{"encoder_arch": "vit", "model": "masked spectrogram model", "n_mels": 64, "input": "log_mel", "method": "mae", "mask_ratio": 0.75, "encoder_norm": "layernorm", "residual_init": "scaled_by_depth", "shampoo_beta": 0.99, "precondition_frequency": 10, "batch_size": 64}
Rows from block 3 of the encoder of a small masked spectrogram model, named by matrix and row number. Rows with one number belong to one neuron. Each number is 128 + 32 x the weight over its row's rms, rounded and kept within 0 to 255. All counts start at 0. After the name is the row's rms in percent of the matrix's.
After each neuron's rows are labels from the 100 clips, of 14976, where the neuron reaches its highest value: "strongest on" is what is common among them; "loudest" is the band of the loudest frequency at the time of the peak. Only what is clearly more common there than usual is listed. The data: simulated sounds of rotating machines with and without faults. In brackets: how many of the 100.
# fc1: MLP up (encoder.blocks.3.mlp.fc1.weight, 768x256), inputs 128-255
# fc2: MLP down (encoder.blocks.3.mlp.fc2.weight, 256x768, transposed), outputs 128-255

fc1.207 074 [123 120 174 103 155  77  56 184 117  98 133  88  79 120 107  88 158  75 120 129 119 114 120 141 127 137 124 148 100  73 130 105 119 105 110 160 134 149 125 109  61 140 115 180 144  94 160 105 149 118 102 154  91 116 148 133  94 116 116 178 126 115 126  88 122 134  96  66 107 176 169  79 112 160 121 119 118 133  88 174 144 116 163 147 122 111 113 108 135 116 126 123 169 149 115 101 132 166 121 109  97  97 154  99  90 136 119 175 159 226 118  92 161 156 150 147  94 117  97 131 156 124 170 161 137 139 155 158]
fc2.207 078 [128 114 100 180 174 111 122  64 143  92  87  97 135 161 137 129 173  90 134 115 115  68  98 160 150 172 170 149 122 140  65 117 134  77 112 115 138 108 104 144 101 159 122  99 153 140 133 214 175 102 182 137 122 134 138 122 107 113 130 158 165 161 101 140 168 161 127 114 104 102 173 104 103  72 156  80  91 132 113 136  88 124 158 124 150 131 159 143 110 154 143 179 113 106  73 119 130  86 147 147 116 110 137 163 110 157 104 110 181 139 103 147 128 125  82 120  93 116 138 152 117 175  53 121  86 120 159 177]
strongest on: state: faulty (93); rattle (78); piston engine (32)
loudest: 500 to 1000 Hz (48)

fc1.251 084 [160 146 126 143  83 163  89 132 126 145 153  92  86 116  70 108 116 174 106  92  67 164 138 192 149 163  96 134 178  93 112 143  81 147 136 175 105 139 122 133 110 184 124 130  54 149  97 156 124 123 126 110 137 111  75  98 125  94 121 111  76 112 129 139 139 188  73 100 101  86 184 127 141  78 103  98 145 146  65  92 117  66 120 167  96 101 126 106 135 129 132 103 123 106 143 136 195 103  81 158  66 130 102 139 103 139 165 130 198 169 118 104 140 147 137 124 117 133 125 113  77 146 133 111 142 131 112 172]
fc2.251 085 [102 151  88  97 155 153  83 127  86 151 107 154 136 136  86  99 127 158 187 141 168  89 106 117 120 104 106 173 135 115 155 107  99 138  87  77  93 108  95 141  95 114 134 170 123 134 132 172 116 214 121 104  97 128 180 129  72 150  79 154  88 129 103 119 172 119 111  83 130 161  68 123 119  96 160 117  82 137 166  80 170 132 161 152  98 120 156  74  98 215 111 106 101 133 143 146 147 121 153 166 164 116 155 176 173  74 184 186 103 126 163  82 184  81 112  99 138 128 106 128 200 137 168  92 162  75 124  91]
strongest on: reverberation (83); text has "room" (83); text has "reverberant" (83); conveyor (79)
loudest: 1000 to 2000 Hz (50)

fc1.467 107 [116 108 143 156 124 126 139 123 149  97  98 127  91 181 188 114 123 216  65 139 128 118 149 116 134 152 141 104 125 144  97 103 101 136 112 148 128 136 109 118  75 102 128 134  96 213 130 172  80 137 130 110 120 126 146 134  91 145 147 150 100 105 175 103 114 203 154 185  73 154 170 143 127 159 162 176  72 106 137 156  95 113 119 102 123 141 125 148 102 128 120  70 145 145 151 154  96 118 145 141 143  90 153 177  78  97 180 176 145  90 141 123 138 182 140  88 116 118 102 142 142 119 142 105 204 146 129 134]
fc2.467 119 [120 140 110  80 114  42 125 172 123 174 143 141 111 102 150 155 137 144 132 117 107 166  98  79 104 135 119 152 153  81  65 140 156 128 126  83  93 149 111  67 120 120 118 147 137 175 148  94 116 112 142 138 193 218 158 143  35 129 155  97  90 130  91 173  78 123 161 112  73 192 134 129  64  93 118 125  98 130 170  84 119 144 153 119  98  97 102 144 150 100 100 103 134 105 157 136 128 137 130 105 129  72 115 129 111 188 104 192 180 148 144 164 102 170 121  97  76 103  83 136 108 169 158 142 156 163 115 127]
strongest on: conveyor (100); muffled (low-pass) (29)
loudest: 1000 to 2000 Hz (39)

fc1.399 083 [118 140 168  90 181 123 150 157 180 124 112 103 116 146 134 136  87 127 144 130  60 145 113  95 133 104 122  91 164 113 161  75 145 173 118 135 116  78  91 130 101 118 116 149 124  94 164  80 127 168 106 163 104 100 109 145 159  97 141 114  94 147 106 102 138 103 147 119  89  89 202 101  91 195 133 157 135 122 156 138 130  83 112 130 141 152 112  94 115 105 121  99 121 122 163  83  57 141 194  97 133 110  83 143 121  90 109 103 104  97 146 137 215 182 102 109 113  94 113 185 149 117 105 141 184 147 179 207]
fc2.399 085 [150  90  96 113 108  79 162  73 124 155 116 167 163 128 140 134 121 127  70  85 157 145 118  71 133 123 165 155 142 123 131 119 108 111 132 108 164 131 117 110 112 135 100 165 132 135 170 130  72  85 145 104 156  30 135 141 139 102  83 141 110 141 128 170 158 156  94 138 126 108 157 115  58 142 153 134 110 108 238 175 122 142  62  91 120 133  93 128 110 207 116 119 175 101 165 152 120 141 154 144 134 151  82 167 136 157 138  89 111 100 109 124 122 162  84 138 120 148 158 205 165 201 117 143 149  91 117 144]
strongest on: state: faulty (95); rattle (62); imbalance (37); fan (33)
loudest: 500 to 1000 Hz (34)

fc1.384 106 [116  81 136 112 155 114 166 124 195 177 106 176 107 123 126 131 161 146 116  49 165  92 123 136 156  96 178 114 119 126 116 125 144  79 112 116 106 162 154 123 114 117 141 145 141  99  92 132 188 128 131 112 150 109 162 216  74  95 164  93  70 110  63 185  70  82 104  43 186 185 110 112 103 151 109 166 117 177  86 159 114  83 126 153 180 116 112 108 138 162 143  89 157 167 134 147 127 119 128 137  98 152  88 139  96 131 128 190 146 111 189 165 154  88 139 122 175  97  65  84 129 105 160 132 161 136 106 123]
fc2.384 109 [155  91 133 107 109 102  83 124  92 155 102  82 130  81 136 187 121  97 133 181  68 146 138 142 109 134 100  91 133 105 187 112 127 145 124 141 121 147 125 141 126 145 132 142 172 144  81 177 115 214 176 200 122 120  94  88 162 114 111 127 211 197 107 133 151 183 141 113 185 117 170 161 152 230  96  45 171 134 242 143 118 164 135 144  87 138  83 108 162 173  66  85 114  70 136 131 139 124 155 152 118  86 169 100 119 152  92 124  79 128  61 119 160 157 108 116 109 139 118 134 108 110 157  90 107 114  93 112]
strongest on: gearbox (82); speeding up (63)
loudest: 500 to 1000 Hz (48); 250 to 500 Hz (31)

fc1.376 080 [ 92 104 104 129  69 173 120 152 145 148 119  54 128 108 151  75 182 119 122 142  93 152 113 193 133 136 121  78 143 104 102  65 162  98  65 163 123 140 109 180 198 134 123 153 142  61 106 139 105 180 120 125 148 122 160 148 109 149  91 130 151 126 136 114 152 139 101 109 152  95  90 115 116 207 119 143 116 103  90 117 122  80 117 128 170 136 129 123 119  87 176 115 122 135 111 114 165  82 177 163 116 160 146 138  92 178  94 114  77 157 185 124 178 171 140 102 151 120 121 130 124 116 116 149 100 123 150 165]
fc2.376 091 [127 175 126  93 129 139 116  76 133  76 163 180 181 116 105 138 113 109 117 126 121 163 114 157 119  84 115  99 149  97 175  93 124 169 118 106 142  87 132 118 157 173 155  66 110 129 125 140 107  93 139 204 117 100  81 157 185 135 103 193  74 167 143 131 189 113 115  71 198 114  82 145 123 152 162 119 158 129 100 130  80 111 110 139 118 122 169 165 101  35 145  73 140 108 123 100  79  73 116 157 117 113 136  98  87  67 140 121 113 148 102 119  84  75 105 155 164  92 164 127 149 114 157 182  84 151 141 120]
strongest on: state: faulty (92); conveyor (83); grinding (77)
loudest: 1000 to 2000 Hz (38); 2000 to 4000 Hz (34)

fc1.275 111 [ 88 106 157 125 129 140  96 147 122 159  99 147 136  87  73 130  76 140 101 130 130 109 155 188 144 119 142 115 131 136 118  73 127 102  63 164 119 163 124 110 124 187 102 131 141  59  86 182 151 160 125 184 132 118 137  86 120 131 125 129 118 128 123 164  93 183 130  70 147 148 134 102 138  97 146  78  93 171  84  89 147 138 124 136 122 133 185 108 176 187 123 135 109 167 100 131 120  49 128 104 153 103 125  84 112 122  98  69 160  82 193 146 167  84 100 128  98 150  77 133 105 101 159 110  97 122 140 201]
fc2.275 099 [109 167 103  87 158 171  95 164 119 146  85  92  38 125 101  94 174 100 137 114 128 104 176 222  98 143 113 132 186 115 140 122  97 144  92  90 190 114 134 164 181 124 102 133 156 144 154 164 137 126  48 131 127 101  95  95 127 116  95 187 134 113  92  96 193 112 124 111  89 142 105 103 121 124 126 162 159 179 115 131 161 169 101 127 138 122 105  77 189 135 115 179 178  87 133  62 146  86 195 120 119 113 206  67 164 124 145 151 167 146  80 147 102 129 144 141 124 110 133  87 118 100 143 127 150 183 120 121]
strongest on: reverberation (99); text has "room" (99); text has "reverberant" (99); speed: slow (81)
loudest: 1000 to 2000 Hz (42)

fc1.521 068 [132 176 102 105 135 179  85 181 102 120 177 129 111 141  92 118 151 101 104 197 115 118  88 115 201  57  77  90 127 167  94 141 140 107  87 128 198 129 116 107  90  77 160 112 179  79 151 143 102 109  74 139 106 121 153 135 102  68 128 187 115 191 152 122  86 167  87 122 175 146 164 131 148  94 109  82 184 129 140 154 161 151 118 142 112 151 181 154 104 101 157 161 123 148  85 104 163  82  91 147 132 111 127 134  72 134 134 114 114 146 113 126 117 182  78 135 105 126 108 104 117 115 112 116  80 130 159  64]
fc2.521 075 [130 150 157 108  64 155 159 141 132 145 169 136  85 147 128 162 179 188 115 132 137 106 179 117 161 162 155 122  88 154 142 140 131 164 153 113  81 152 120 107  46 144  81  63 123  99 138 110 127 144 146 101 174  80 131 113  84 130 135 114 121 109 121 132 144 129  96  98 112 146 147  95 165  80 156 153 116  90  99 174 114  69 153 151 104 118  72 146 144 127  57 135 183 140 159 135 155 161  96 151 127 154 132 161  96  82 146 165 158 154 160 116 120 174  78 170 114  58 137 144 139 215 162  67 123  64  99  91]
strongest on: gearbox (70); quiet level (66); imbalance (47)
loudest: 1000 to 2000 Hz (49)

fc1.382 093 [109 217 158 133 171 134 124 154 134  85 119 104 128 126 116 180  93 151 150 106 141 143 146 172  86 172 161  69 122 111 146  60 124 122 126 130 132 104 165 108 136 120  93  89  49 106  96 131  94  86 129 150 191 125 158  99 127 109 125 133 126 108 206 122 125 199 164 117 116 120  92 116 127 141  56 131 132 121 121 122 171  70 103 131 156 127 149 111 133 161 107 141 172 152 122 174 108  85 150  85  96  98 103 119 111 146 101 141 129  90 150 123 148 147 126 112  97 154 140 113 179 128  85 107 136 137  89 158]
fc2.382 098 [146  50 159 117  89  81 118 161 145  83 102  82 106 107 143 119 151 113 145 140 124  98 194 168 140 125 111 141 145 114  87 131 108 155 120  92  99 156 123  92 148 148  78 132 169 115 177 161 166 148 110 121  80 131  70 137 115 142  87 123  84 172  11 127 171 135 129 191 103 131 133 110 138 142 168 166  89 156 124  88 132 109 110 114  77 143 167 106 104  55 123 165  97  90 113 143 144 107 113 138 138 146  82 164 131 113 124 125 180  93 114 150 145  98  90 136 148  88 182 168  86 159 114  77 162 168 186 143]
strongest on: reverberation (100); text has "room" (100); text has "reverberant" (100); conveyor (76)
loudest: 1000 to 2000 Hz (43); 500 to 1000 Hz (34)

fc1.166 100 [106 141 196 140  84  89  85 182 155 165 125  60 124 103 162 122  91 180 121 150 136 170 107 105  63 103 148 171 178 116 152 153 163 113  74 104 120 110 101 193 103 117 133 107 146  88 101 134 138 104 125 143  81 164 102  77 135 176 118 132 184 111  87 135  81 148 118 173 155 123  70 138 138 109 174 131 105 126  61 129 106 113 121 137 121 158 124  56 121 162 154 146 111  65 120 105 146 160 177 127 100 133 207 101 171 144 113  86  94  81  56  67  92 101 120  87 169 130  88 118 178 114 122 126 152 139 141  88]
fc2.166 110 [150 114 106 127 105  90 145 122 137 138 107  75  67 130 160  97 126  76 100 135 162 129 142 171 139 117 174 131 150 145  69 179 107 151 123 108 103 122 173 130  95 110 128 159  97 165 171 115  97  74  48  98 142 146 158 101 156 152 119 163 137 127 104  83 129 108 147 144 148  86 112 104 178 163  87  83  76  79 117 124 146 108 166 134 133  49 173 168 121 117 156 118 135 118 128 122 153 105 146 104 122 109 139  91 135 138 126 166 102  86 139 161 109 107 121  67 171 165 157 124 133 114 175 200 117  91 153 129]
strongest on: reverberation (96); text has "room" (96); text has "reverberant" (96); conveyor (93)
loudest: 1000 to 2000 Hz (69)

fc1.651 145 [215 106  83 133 177 127 163 101 202  80 129 106 125  91 102  88  94 166  85 143  92 106 141 124  60 131  51 146 159 121 182 123  57 191 140  89 154 123 104 134 116 185 135 134 167 117 117 120 112 154 147 102 166 155 124 106 125 108 158 114 162 109  70 154 140  81 131 131 118 110 106 150 127 140 125 146 110 133 160 124  98 115 116 154 143 224  67 126 121 155 168 172 111 148 156 125 161 143  67 184 109  94 165  64 122 136 146 118 163 173 159 120 127  95 118 122 112 175 137 102 137 142 128 155  65 170 136 183]
fc2.651 129 [ 79 171 159 100 113 105 146 103  94 134 118 161 152 145 159 149 154 127 161 114 131 125 117 138 142 108 169  76 112 156  84 157 143  61 143 192  88 132 142 160 177 101 132 150  93 145 167 128 141  92 107 144 101  92 192 125 132 109 109 130  97 132 102 122  92 182 109  83 105 118 139 103  66 127 107 128 158 156 122 166  81 104 128  84 153  81 186  97 136  93  91  82 169 157 109 118  76  84 150  79 132 144  87 178 137 102  56 157  96  95 102 188 103 152 154  79 141  47 114 158 144 108 123 105 141  88 124  96]
strongest on: gearbox (30)
loudest: 1000 to 2000 Hz (37)

fc1.670 073 [160 133 146 146 131 127 195 154 130 149 107 134  72 163 142 154 130 177 183 117  66  80 136 124 167 168 163 122 138 138  56  72  65  74 111  96 190 179 112 188 123 136 102 138 150 105 178 152 153 141 166 122 119 163 111 108 158 146 107  69 155  95  91 110  71  91 192 142 163 126  92  99 171 189 148 116 125 152 106 169 136 154  84  89 122 106 151 118  73 180 136 106 161 169 179 170 151 170 123 119 184  93 149 141 132 105  73  95 134 146 139 109  73 196  93  65 117  80 101 153 108  98 132 142  68 132 120 165]
fc2.670 080 [104 141 113 110 150 213 125 122 158 114  32  77 155 120 137 161 136  82 185 165 152  64  81 138 115 140 153 124 121 144 121 111 175 135 137 125 147 169 158  82 124 103  65 108 146 112  72 110 142 122 147  91  96  64 156 111 161 111 157 159 117 175  87 173 132 111 149 144  78  82 128 156  71 109 152 156 120 109 133 150 141 123 146 117 123 123 119 114  65 131 189 140 156  76 111 141 150  84 123 161  97 145 102 123 139 148 106 129 138 127 173 165 101 148  96 148 149 175  99  93 152 144 127 170 160 150 133  40]
strongest on: conveyor (100); speed: slow (66)
loudest: 1000 to 2000 Hz (81)

fc1.531 109 [150 125 130  94  98 170 117 105 113 118 143  86 157  89  78 103 115 145 166 167 119 111 146 122 157 183 133 101  96 168 114 164 143 146 122 131 150  87 134 171 147 133 158 148 105 184 112 128 116 101 151 122  76 113 118 115 165 148 113  50 240 145 154 141 160 166 170 106 129 112  85  97 105 150 155 114  64 117 100  95 157 121 192 110 198 100 147  75 118 137  84 135 122  78 150 130 115 128 172 152 125 141 100 186 132 184  87 151 115 236 168 102 135  95 135 109 107 112 165  88 148  82 146 160 185 114 122 102]
fc2.531 108 [129 140  86  93 154  48 143 152 109 107 163 131 139 162 100 158 194 163 142 160 155  91 179 144 106 143 139  96 151 129 116 131 147 134 157 143 113 144  85 143 132 148 130 131  88 151 107  68 139 147  89 137 177 148 113 134 162 165 154 147 105 114 152 110 128 101 137 148 122 149 179 123 162 162  95 166 235 122 183 123 112 160 120 120 118 147 142 172 118 119 182 118 179 133  63 134 139 111 119 103 133 102  89 116  59 109 141 117  84 148 176 149 112 148 172 134  85 167 116 106  85 147 121  45 134  93 140 141]
strongest on: conveyor (100); speed: slow (69); rattle (50)
loudest: 1000 to 2000 Hz (44)

fc1.34 085 [ 95 156 143 196 132 147 130 181  96 166 178 110  50 137 199 120  98 138 144 125 180 151 111  67 149 150  99 164  44 131 102  94 100 120 118 153 135 122 131 138 107 143 146 144 185 128 102 139 100 155 113 157 118 126 103 119 160 124 106 113 151 119 107 106 104  91  58 109 153 107  87 127 119 146  71 152  78 149 142 159 114  99 107 169 177 151  88 192  87 142 105 137 134 158 146  87 130 129 117 172 133 154  98 139 199 159  68  84  86 100 127 146 183 182 116  92 147 106 177 176 104 166 181  83 126 163 102  93]
fc2.34 097 [116 136 135 131 140 163 112 107 162 153 123 106 123 146 177 138  89 155 124  88 107 153  82 114 122 129 128  95 126 121 156  58  98 109 127 145 146  73 170 104 143 148 106 154 146  75 162 176  86 109 121  88 108 207  54  76 140 175 107 146 171 123 133 112  95 125 179 139 181 151 140 146 148  77 125 135 169 142 172  97 107 154 159 130 154 122 164 146 138 173 123  85  92  94 142 156 123 148 138 148  94 106  77 152 167  96 134 107  31 155 142 137 193 101 117 119  92  82 172 123 113 110 139 100  66 133 158 157]
strongest on: gearbox (88)
loudest: 500 to 1000 Hz (83)

fc1.141 090 [174 134 107  85 147 159 142 125 121 108 146 126 136  47 106 119 113 150  72 162 104 131 150 117 132 106 118 135 119  91 168 164 141 155 137 100  67 150 116 136 164 190 150  95 120 145 134 101 106 151 154 147  75 165 140 121 124 164 122  96 136 146 132 133 146 188 107 165  87 116  96 148  86 128 113 123 182 151 135 143 105 116 130 112 145 133 147  63  89 117 162 131 197  87 118 140 149  80 104 120 171 140  99 146  89 164 121  83 140 108 144 148 124 168 124  65  75 115 107 164 106 110 130 166 116 132 159 183]
fc2.141 095 [134 169 152 153 108  37  98 127 128 169 101 160 160 147 143 158 158  77 179 127 160  86 103 135 127 117 152  98 184 108  82 100 131 122 127 167 163  93 105 131  67 147 166 188 125 149 148 143 131 119  80  54 185 102 180 173 121 124 124 166  95 143 129 156 134 136 119 131 149 178 150 115 185 134 182 153 106 184 123 141 142 103  97 140 161  88  54 140 101 101 109 163 116  82 125 138  86 105 137 111 193 162 151  96 145 156 107 110  83 104 109  95 142 113 148 100 190  92  77 100  95 203 140 162  93 104  68  83]
strongest on: reverberation (70); text has "room" (70); text has "reverberant" (70); conveyor (59)
loudest: 1000 to 2000 Hz (39)

fc1.635 095 [162 105 111 123 123 178 156 140 182 147 143 103 104  85 178 125 104  81  94 106 169 113  83 146 140  98 121 112 190 140 142 100 140 149 132 161 217 121 148 184 124 190 120 147 142 107 134  49 191 140  70 106 111 141 125 161 115 106 124 136 129 114 127 145 107 144 173 104  71  81 162 102 137 109  92 109 169 163 139 109 139 107 128 146 155 151 179  98 135 159 124 142  54 150 118 169 159 114 122 122  75 109 162 108  59 153 142 129 147 108 124  67 123 132 148  55 194  77 136 146 193  57 201 104 109 125 144 109]
fc2.635 112 [119 105 152 109 116 157 119 125 141 116 102  79 142 105 140 104  91 168 122 130  92  93 205  86 134 152 101 166 138  94 115 157 138 112 153  77  97 128 164 158 111 126  94 121  82 153 187 161 174 174 150 101 131  90 130 148 107 138 156 132 134 142  90  53 117 113 163 140 140 142  85 133 168 101 158 122 173 118 130  90 141 120  63 112 135 186 104 167 133  95 142 101  59 107 164 127 136 111 157 100 132 165 160 149 222  96 121 150 116 147 126 190 142 121  40 184  88 184 171 121 140 158 164  93 142 150 126 112]
strongest on: conveyor (59); rattle (58)
loudest: 1000 to 2000 Hz (52); 500 to 1000 Hz (41)

fc1.160 111 [137 112 133 212 183 155 130 124 136 126 162 129 160 137 145 170  93  76 123 119  83 134  72  83 150 145 168 111 150  95 163 131 135  90 137 194  94 125 171 122  90 107 106 195 145 129  95  72 152 121 121 150 145  92 103 128 124 120 150 114 134 128 132 158 111  43  69 119 106  85 135 105 130 166 117 140 113 145 135 144 227 108 153 136 153  96 143 104 119 133 134  81  82 115 141 157  87  93 115 142 118 125  70 130 133 111 118  89 126 171 111 119 150 158  78 144 124 138 126 113  68 106  97 151 167 119 178 118]
fc2.160 108 [108 153 166 101  77 194 142 195 157 111 102 141  46 123 147 161 136 137 124 127 120 160 170 143 122 149 162 115 190 172 120 116 100 160 116 123  95 103 125 107 152 104  87  93 112 132 125 144  74 156 163 172  89 135  86  90 199 125 160 145 141  98  61  76 116  53 195 116 226 141 101 111 139 111 128 125 194 124  90 167 130 117 119 167 177 133 161  96 163 117  94 120 155 105 123 137 157 105 188 125  86 137 153 101 150 151 133 140 177  93 125 142 110 137 127 147 113 160 138 156 144 121 117  97 122  98 123  94]
strongest on: state: faulty (96); rattle (72); piston engine (61)
loudest: 1000 to 2000 Hz (46)

fc1.374 076 [122 128 145  95 120 175 144 137  93 146  86 118 137 137  94  95 150 152 142 144 108  88 150 168 153 121 140 135 146 161 111 110 167 103 128 154  99  96 195 102 181 109 114 130 168 122  77 129 119 105  71 127 127 123 102 147 144 118  98 131 110 121 127 122 117 155 137 101 148 124  77 137 120  93 143 105  61 117 131 108 238 113 177 149  89  97 143 159 107  91 101 108 172 114 172 169 140 146 131 177 137  86  87 104 142  97  15 122 155 138 186 181 181 120 119  91 164 127 141 126 154 141  80  65  83 126 174 139]
fc2.374 082 [112 124 141  89 186 107 105 163 119 124 138 212 132 161 143 180 156 161 146 138 101 165 109  92 100  75 101 140 115 111  87 170 137 151 111 143 136 124  82  88 172 155 136 119 127 118  63  86 128  80  80 100 170 130 138 125 161 126 127 142 123 140 113 142 114 131 114 163 170 179 189 119  94  86 106 111  87 122 137 179 105 134 148 139 151 150 129 115  72 138 100 126 120 166 125 135  97 107 175 135  83 135 145 192 150  98  79 112 100  96 153 126  97 105 161 111 151  92  93 169  97 138 129 162 143 132 142  98]
strongest on: state: faulty (100); rattle (88); compressor (46); grinding (34)
loudest: 1000 to 2000 Hz (71)

fc1.361 096 [143 110 104 111 172 153 140  76 134 135 138 143 114 121  91 151  93 142 146  83 142 152 121 185  77 126 154 162 153 119 134 108 105 143 118  81 193 101  90 166 112 170 120 115 166 124 120 101 164 111 131 181 180  86 113 174  98 186 173 149 105 159 140 125 105 179 160 177  98  96 165 110 166  83 140 150 125 165 156 145  34 128  84 212 124  71 104 175 184 195 115 116 107 171 128 193 113 120  78 143 146 118 135 149  85 113 122  75 183 122 143 101  95 119  77 101  92 115 117 131 118  97 102 119 152 172 135 120]
fc2.361 095 [101 140 150 178 113 125 122 160 137 115 170 134 139 149 167 184 102 136  91 167 127 172 118  90 150 126 103 116 109 114 155 132 153 156 139 103 108 173  52 149 125 132 165 119  87 163 155 164 135 128 119 135 112 127 145  53 107  98 107 169 118 135  89 152 119  89 132  72  71  89  84 126  41 132 142 155 130  91 151 125 186 137 196  88 119 151 124 128  59  73 149 151 123 132 122  71 133 135 142 102 140 119 160 148 162 143 143 151 128 113 145 133 161 167 156 138  68 148 103 128 142 178 119 155  90 192 172 153]
strongest on: conveyor (84); muffled (low-pass) (38)
loudest: 1000 to 2000 Hz (66)

fc1.608 112 [168  96  98 163 122 137 135 132 146  91 141 110 156 112 129 145 123 195  94 151 129 132 170  94 117 109 115 128 137  81  90 156 125 204 167  50 115 122 116 198  65 122 153 134 167 137 147 120 100 162 131  99  75 156 151 117 122 162 152 167  95  94 169 127  75 142 100 180 127 104 141 136 148  66 123 148 142  87 141 128  85 182  70 118 157 128  82  99  74 151 147 173  79 134 189 115 149 188 115 128 118 130 100 170 136 126 192 160  63 160 152 119  83 103 150 107 141  90  93 127 116 133  78 173  92 132  74  78]
fc2.608 102 [ 62 179 183 180  99 128 158 165 115 124  78 117  89 161  84 129 110 100 121  97 127 103 145 177 180  99  81 165 170 134 122 134 103  99  79 170 165  93 141  88 143 160 171 136 124 155 149 137 182  69 128  82  88 156 150 163 145 123 132  98 103 160 151 101 113 101 150 148 193 144 121 146 103 175 121  89 151 160 170 180 118 148 155 138 147 128 134 112 189 149 142  92 171 110 135 125 112  95 156 131 151 119 122 104 182 149 110  92  83 108 115 122 148 121 122 136 114 164 162 159 132  62 135  85 177 141 113  94]
strongest on: reverberation (100); text has "room" (100); text has "reverberant" (100); conveyor (62)
loudest: 1000 to 2000 Hz (47)

fc1.44 107 [112  80 131 130 129 122 148 106 129 159 132 121  92 118 175 154  86 127 151 142 150  77 166 136  29  98 134 129  99 157 158  98 142  95 100 174 153 153 156 153 172 154  86 142 100 154 160 174 202 147 104 113 160 130 151  64  95 138 114 124 144 142 107  83 107  65 177 136 104 137 123  71 148 116  82 184 113 119 130 138 169 123 154  76 121  75  99 109 165 140  95 100 106 144  91 117 118 114 179  86 165 158 125 126 148 151 119 168 141 109  79 101 124 177 145 115 137 131 138 111  62 105 126 157 141 120 177 196]
fc2.44 089 [ 95 191  98 143 140 141 151 105 156 123 111 108 194 139 192 142  95  78 124 139 145 100 124 130 128 128 111 117 114  39 137 116 136 133 141 147 116 120  69 137 106 131 144 122  70 120 107 128  99 139 173 130 169  97 119 100 210 104 109 170 174  83 122 113 133 119 132  87 124  88 113  99 145 132 121  79 161 186 127  81 119  84 107 150 141 125 160 118 103  51  95 139 115  44 152 134 121 178  80 141 110  88 204 135 147 198 101 132 114 152  93 168 159 114 184 101 166  68 134 143 114 142 135 196 105  68 175 156]
strongest on: gearbox (88); speed: slow (62)
loudest: 500 to 1000 Hz (72)

fc1.128 084 [ 59 114 131 117 113  47  91 116  91  71  88 205 106 136 127 147  97 134 175 137 116  83 138 121  89 139 167 135  90 154 145 132 135 130 112 135  71 158 128 149 136 105 103  94 121  98  96 160 176 163  92 201 143 162 151 161 101 131 104 161  56 125 120 122 127 137 187  98  76 109 161  99 138 135  96 104 156 134 160 145 131 129  47 156  79 120 106 102  84 129  99 150 126 170 146  75 124 109 112 163 167  64 104  99 112  42 139  81 168 168 151 118 103 171 109 112 131 164 180  65 141 119  93 146 146 100  93 111]
fc2.128 084 [119 120  57 131 131 138 148 123  87 146 106 111 125  91 141  81 159  93 133 166 144 152  90 239 126 164 133 101 140 110 114 143 110 142 132 122  97 152 136 105 137 187 152 127  89 108 126 121 120 149 153 149 102  49 123 155 115 113  87 181 160 156 152 118 176 181  81 146 159 154 147 124 127  48  65 183  87 151 125 154 109 150 147  70 118 121  83 147 139 148 171 115 134 146 155  82  90 154 127  85 118 144 110 138 127 202 127 202  73 114 180 106 159 101 213 141 130  97 142 143 130 147 176  81 174 160 168 158]
strongest on: reverberation (97); text has "room" (97); text has "reverberant" (97); speed: slow (61)
loudest: 500 to 1000 Hz (40)

fc1.507 079 [167  76 181 142 144  93  77 174 116 158 127 144 158 139 180 104 151 221 125 151 178 166 122 166 101 124  34 123 120 140 107 137 109 136 130 105 121  98 113  85 181  90 150 100 150 157 103  76 157 108  83 104 141  78 137  69 122 129 105 177 108 136  74 109  78 142 127  59 101  95 150  92  97 131  86 131 154 128 173 146 115 170 161 124 116 116 167 147 174 140 135 162 107 139 121 159 158 105 153 131 152 154 111 163  89  71 154 109 111 134  99 119 171 155 127 166 102 159  26  61 122  94 139 150 140 127 139 119]
fc2.507 083 [110 166  97 160  96 146 127 165 135  79 165 183 136 125 117  84 119 133 143 140 145 148 119 152  94 121 116 163 118 140 138 106 117 103 155  94  90 133 151 124 169 112 145 135 116 101 116 120 108 192  95 125  74 118 134 172 123 140 107 127 126 154 116 132 138 134 134 122  49 135 106 123 142 152 115  95 131 165 189 115 157 159  66 156 109 135  85  70 154 123 137  63 148  99 149 220 127 149 150  91 147 183 103 119 100 151  53 105 154 137 131 172 153  62 115 106  99 134  92 125 149 161 119 183 192 160 130 169]
strongest on: gearbox (83); thin (high-pass) (45)
loudest: 500 to 1000 Hz (38)